python train.py --image_size=48 --num_classes=17 --encoder_arch="resnet_bottleneck" --encoder_kernel_size=3 --decoder_widths=[32, 64, 128, 128] --residual_init="scaled_by_depth" --beta1=0.9 --ema_decay=0.995 --max_steps=11800 --epochs=31.2 --lr_schedule="linear" --warmup_steps=2360
Rows from block 12 of the encoder of a small segmentation model, named by matrix and row number. Rows with one number belong to one channel. Each number is 128 + 32 x the weight over its row's rms, rounded and kept within 0 to 255. All counts start at 0. Numbers have three digits each. After the name is the row's rms in percent of the matrix's.
After each channel's rows are labels from the 100 images, of 14848, where the channel reaches its highest value: "peak on" is the class under the peak; "responds to" is what is common among them. Only what is clearly more common there than usual is listed. The data: rendered rooms with furniture.
# convs1: 3x3 conv, stride 2 (encoder.blocks.12.convs.1.weight, 104x104x3x3, each kernel summed), inputs 0-103
# convs2: expand pointwise conv (encoder.blocks.12.convs.2.weight, 432x104x1x1, transposed), outputs 0-107

convs1.102 068:119117180179156132134104115087140140139188135148079160125091108156163163072082145135162116059125086140142142058143123128135144087121085148104098136171163124097137111135092052130161163131217176164098122077125142177082132126153161086154152117114117101123122165052127180146103118132156135137209129163128140129113141
convs2.102 069:106116124129116078134126073008138181156155155098128133123137080117147100084128102081148158090129098115128119143122107150123149117115137165078098132092118096145125134120119122137078167044143114135130133154141194132131131137158147156142181143119091126122107097188133135117149134134131040130134103100108156107125106133142069181
peak on: wall
responds to: count: zero

convs1.27 058:148096133157116187172169113138146129135169148160145238143145079109117118079093141168125091061113067094148136110168129094144122090146042145097166117115125169204137124167144103088116129164102133080078103121163147091166165153132139163148127085187174132135143116156132144126173129094139132168157151102159139137151111
convs2.27 064:123109160130136223164134131115124121183123125125131145144195130175095126144114124141164124126132103144156161136149133164149106122052103131093090123052112122124134173055136127143173122106165156132115117124121201119136150126147154139127143109070080129137123132176108140114154137125120132144134091157115137098142151179084173149
peak on: window
responds to: count: zero

convs1.26 095:107134155093118118093111200127142148099137103135129107129108123189228148210144127127152134037106090121123148140145116112147142099100128138139119129118155108084163187130048214153107146134121143152090117160134128195036177125130144133147145172080114116123144116124128094139118144166154140142164114125103065139132136
convs2.26 098:115159124128100096060077135148118174072139087123080139202112084072123111113143119181089148147118140068101101078105146132110099131128082143141114212175149111119095166129063100102137141173142106117144056117091129081103133135111077146118163120180110116111103138169117064168078136140113119077115098049136057141097090197065165148
peak on: floor
responds to: lamp; trophy; largest object: lamp; largest object: barrel

convs1.38 125:150116194121107136121142178110087074103123056110153162134122116148115115125097124082073149112137216066094101135085106080133133121110157081179119136159076126131107203109155156049123181123169083155131122125107095079123087107115138092099086159139117132139110143130084129120079135147106098133192103136102131158091084
convs2.38 117:126100110161149107145152160101121153127181099156139160116069000160144132174168116127135057159118169142168116092099070127136090136130133205108140057191177145138094104152110128151089120125142119183176119165110098215129119075139142142112115141119127078113110119147148144053119153076138125156146102144116114116156105190090071123
peak on: ceiling
responds to: count: zero

convs1.2 123:127110145121173170136130145140139110128097185118128128166122160163088184119144124118099156189131159108062059171123159185160105042173155101113104127072104144113080048140111190146134121102140106176143100123116139132041113129111168104108122091134128117123088147118085117097157142150107095142129075138148167150075166
convs2.2 099:151113113161080120146183110118085134134061127126144127115129174153122073110163137098128100110152145127156087135136108099101142100105104052090109106143171139165110129155148123071151099141125078086183103155104133082118131095100177168108098132164120108088114153096165168161175064099104080162121115139098116151146096123149066086
peak on: barrel
responds to: barrel; largest object: barrel

convs1.9 124:088119162131114118091105048071102105095148176111123124203085136165154155131143148185087145146120162125146093084109130126124130147074117096147090118134086103092090088150084212103114088134095077169106064128101132112073154119153129112118118137111101155068107155093136112139116078137116121109101092047105107093105090
convs2.9 122:089074095124119079082097094137090100104153116126111123050074079061097108075133137146075117090116108095129099078108097033088095099143092092120079117103046070116092039123103095097130105076108073083158101083087114090074130161100127074101089067114116103117100094120075119143057098106091106126074105122098113183075104099070097094
peak on: ceiling
responds to: count: zero

convs1.49 075:162117122126206121123126158125118138153109098135175125156150120077180189178082137117129224100164156094141129137085115133076194094112108122093163151098102155170102199129177108086176177155141084105101182140115121114168143130102096144131147115150138146125123095165149104066124164104130130152118198083128117139167097
convs2.49 069:150161100128119146096130124143094109104133140158108141167157152122125228105154100148098124094147111133095098136120120137116117112135110108135144148109128124142152132092125139072129175135162144133107137129107093132153123119098089155158000143095110162088098141141116137109141135157113139121175107190158144151114131122127114094
peak on: floor
responds to: table; ladder; largest object: table

convs1.37 118:077131114122143106044092162100112117123197100090085110136073107165107116147098102111106201116127118125097101095120125097105118097133123097187086120102095096064104203151089122070127210097124090112105066119119122155084075137100116104117177109162106076156107085132142082143140155115146131149128101151160117146109121
convs2.37 137:125117099110173079085055102099121110062187094131091136148119111094121116127108118131080112148094135091074122116111114166125117098135109124153103148133131117104099115129110113117119113107153132142127101137117087108118142110108041116093136122111145199133092041119114084107083132159115125075151104110161191093111101133102241218
peak on: floor
responds to: barrel; largest object: barrel; flower

convs1.44 106:163142187132168095090066175087138126195161075108076123103069112066187098152168135150135160175125132152120115114155134141149126089202107131139080119154134085077108173118072152177145145105152141141113124122127125141073106135130115177156088132099101121122137191119119150164126161172150123150172149205164110149121148
convs2.44 096:129154138105133090136163105122081061138172101124131092101146148138110088122094161145156191118083102137148134138133113080088123143115143044141168138146052099121140146122138099100095168112133102062220112113130123133118125090115147069130115126095168138168169183151099134017169089176119075139122127079121178135117139123110115122
peak on: floor
responds to: lamp; largest object: lamp

convs1.61 114:122095253110165129129157185148110108052024114121137147153126168127139132178103148144098119119127103165123113133102100129115124175166127101164123119123096119120128120133073092079142180127184093087147095169105103118105161095082104165108124073086114099132075112138104128105141151132119112144188080129129108140091157
convs2.61 103:136134096113157101072129130162107165091150104106067125226165084062116107121113075127049152132129120071117114100137089208088067105088094190153095217117148134103104125126090104096149118098198124148118131088149165069127127201096123146098179142109112228108109155171144095221048115097086095107149100151144165148097091156078153115
peak on: wall
responds to: count: zero

convs1.8 097:134110154131143125118048149151122111108144122102104127148090123113125141160149123191125153080088116130069100073111126109086091110160084113161082101108118101102085107137059138064102140096117110094109067112110133189048134112137063098118179112132122097131070089090115112130091131168152112135184105088146138142094204
convs2.8 116:103153062162082121130154115097102176124057138142113172153124105115151098168169162163066168124150180113130110076090175109164153127076111122129072121161235143164070117132050111117123104095166147140111096134103110130154129104139144173075171120154203172123036123126166123172072161164113095118050089094102161158160065142120101104
peak on: floor
responds to: lamp; largest object: lamp

convs1.91 069:148098149155129160154102140151201139125118179128115137111137107133160082069130119169167073033159138130110134126160151108165146131066106146079109141195158143129128114093106114119157161137158204201061182081122136150122125150136142147146079096067151112117138138057118165089077116096138126150133126158135101109130102
convs2.91 078:143165168121114054144125133110130160127154202129152150129155112126119091150112110103159145172128116117161158122159075136132120167165136064143128159157134150145157162100127134144170122097168165172121132136140188071114161163134145135130128129133079089093155148181121097188142169160139087132178141106190087134125164149122158143
peak on: wall
responds to: count: zero

convs1.36 174:106120088130096120104117134130116103066114142109107111130105131140120132118096115122100210140130196132115104080105108100120121108087135097154109130081099107110106154115098095029115089100092096092119059118105099106058079100106113088098066087110113087064110120085106113143057139090110111110081100080098109100095095
convs2.36 105:119030070136117080092086070122099055131128108143098114068082084081088095097159122094089108090155128074138078061071086076097112105136094127032131079089088076117074080124097109102091105043103067109163090112083142120065100118093135080084080088096060086093080109131074101103062077066093089130124091088109111127071098099100112075
peak on: ceiling
responds to: count: zero

convs1.86 086:137092075119099117094131217119111131168086153109139053115119104165152129166126138071138138152133127194125129123118114109092155159106139132148132138106125128117157164106158171180100181121140086153115082111129102153142156117197100091131094136131113101084124122144111143167104127102126124105123108152132013236115072
convs2.86 122:116144088095137135083102118150091137067137130131075101185114116073107150105095104188076141120145097092077102114091141114112084104119100163138153168210071103085093136125103111109137136135106118096145127129116101217104098151110055097114126113096100163117113120136115092111085093174105136079145112127127152133104091141092154141
peak on: floor
responds to: barrel; largest object: barrel

convs1.14 091:163123126124212147131114136068132140147202127137165086148160115045119130120083172149134166163117154086127125164105176175140179129140154123149160130115112172160093178138222125110142131154154104091094143161147150093155121170134107143152144166172156173163093125183159141141151136117102125187113171155108138181146078
convs2.14 083:142182158151078202160135099121146097170113111138154154118086157165146169153143150178156155149132132143156169147163138101163138138166156103095153131102106141137156093090161139141129139102060145148108164167171071122154134141152163133161081146153125127115156090100139149070170143077150111144127177110109156155116162144144076090
peak on: floor
responds to: table; largest object: table

convs1.52 076:112125114154123101087163113135065137164173100151150194158104100088203169138144142104149174149116082154175170088141107034115135120158079139089138100103142118102163188158124138141094112142120108123083112131147150153133192135135147132137182152158127173116155125169157087141139181084166171137182186119124095131184110
convs2.52 074:140209104114124131129144111122115114104141098108123083132161171131101159091089123201100248124187104127111139149113134151122111121062092193106120095128081124130122162145146116124122181130155104104114137121136140194134139096083100101121117110069212158165135179154099115123115077167116148115093150145081123097108085107159099159
peak on: floor
responds to: lamp

convs1.84 109:116164091109108121092118169219085104092102161083123144094116130156177220178169143137100130188122113148122116127102121138128139211108129096124129133101103123124133188119131179156116141105105091153132158185102100104113118111071114163138095178149092109100130146155107108128058106142109095101096079116129063175083125
convs2.84 115:097120077117151120076082140143092119071162127084096100125118147056098145106118101144070104107122110077099078092079158091094084116174087162137117199117136100108095121126079090107185132150109091135128099100101105101076144205088082121092151113170162173116078104157095081158031108134092174081164083120156134108105076124096163137
peak on: ceiling
responds to: table

convs1.3 079:139157140115184141114142141111140131124131104130164152162139103204126086170207107137143176131146128133137139160107132111127169194136187121122149137158128140146142130133119153140095248166109119129137159211122140127171141147130068140161091109149124147190146115219123126084149116138131128203112151126138129196131160
convs2.3 079:156060151137165129151126107091134123167072192139142144093085090168136163162124146201137107136148125147133139144124147094143144161196150086161150086118122119129148101119126129127183075175200144126129131094140110068144100136150146120135114126166098051156138131131153148122135142162114150156133121105182058096147145103112238094
peak on: floor
responds to: table; largest object: table

convs1.56 146:107127137128143125114129133122109094112046097097111095105121120096145108122111102079101064126135060107105096178118118104164089105105143098128121135087103124122121065098077160096107120094102111120107144107100093080074139095140120101111074034111111094094109093141099104104095127061091100096058083084090080098084127
convs2.56 094:116095085166078130164148129152107080158097091155142131121076065154117054124173164088124103148143156119175119105088147124156132122109115104109086129174152133143108085163122118157096119066176124114147086174122113096141091096133186135104059120074086110146075110113120134125127116026136121142142101092099108122112109137110057104
peak on: ceiling
responds to: count: zero

convs1.22 104:173162180125165139159118134121098081132136110118134139117104143064167107097156116111098141140130175120120111136109099134113108069168147086161102129131084107128113201112178138086122133115180100131122151022102112136187048097159137170139021065116124146088149168106124145151131155167136103093149138156136108127143116
convs2.22 095:103116163129131095139143115085148141145137097108141169161091157148152139161146112141143129168086146119128154109120092177136132180115124148144179099182133132145139125159121152149122139119129163161214115189136099157165093129149151171167096131077138097145113157089155139091127195135134131135180161131078120128143126111091065138
peak on: floor
responds to: dog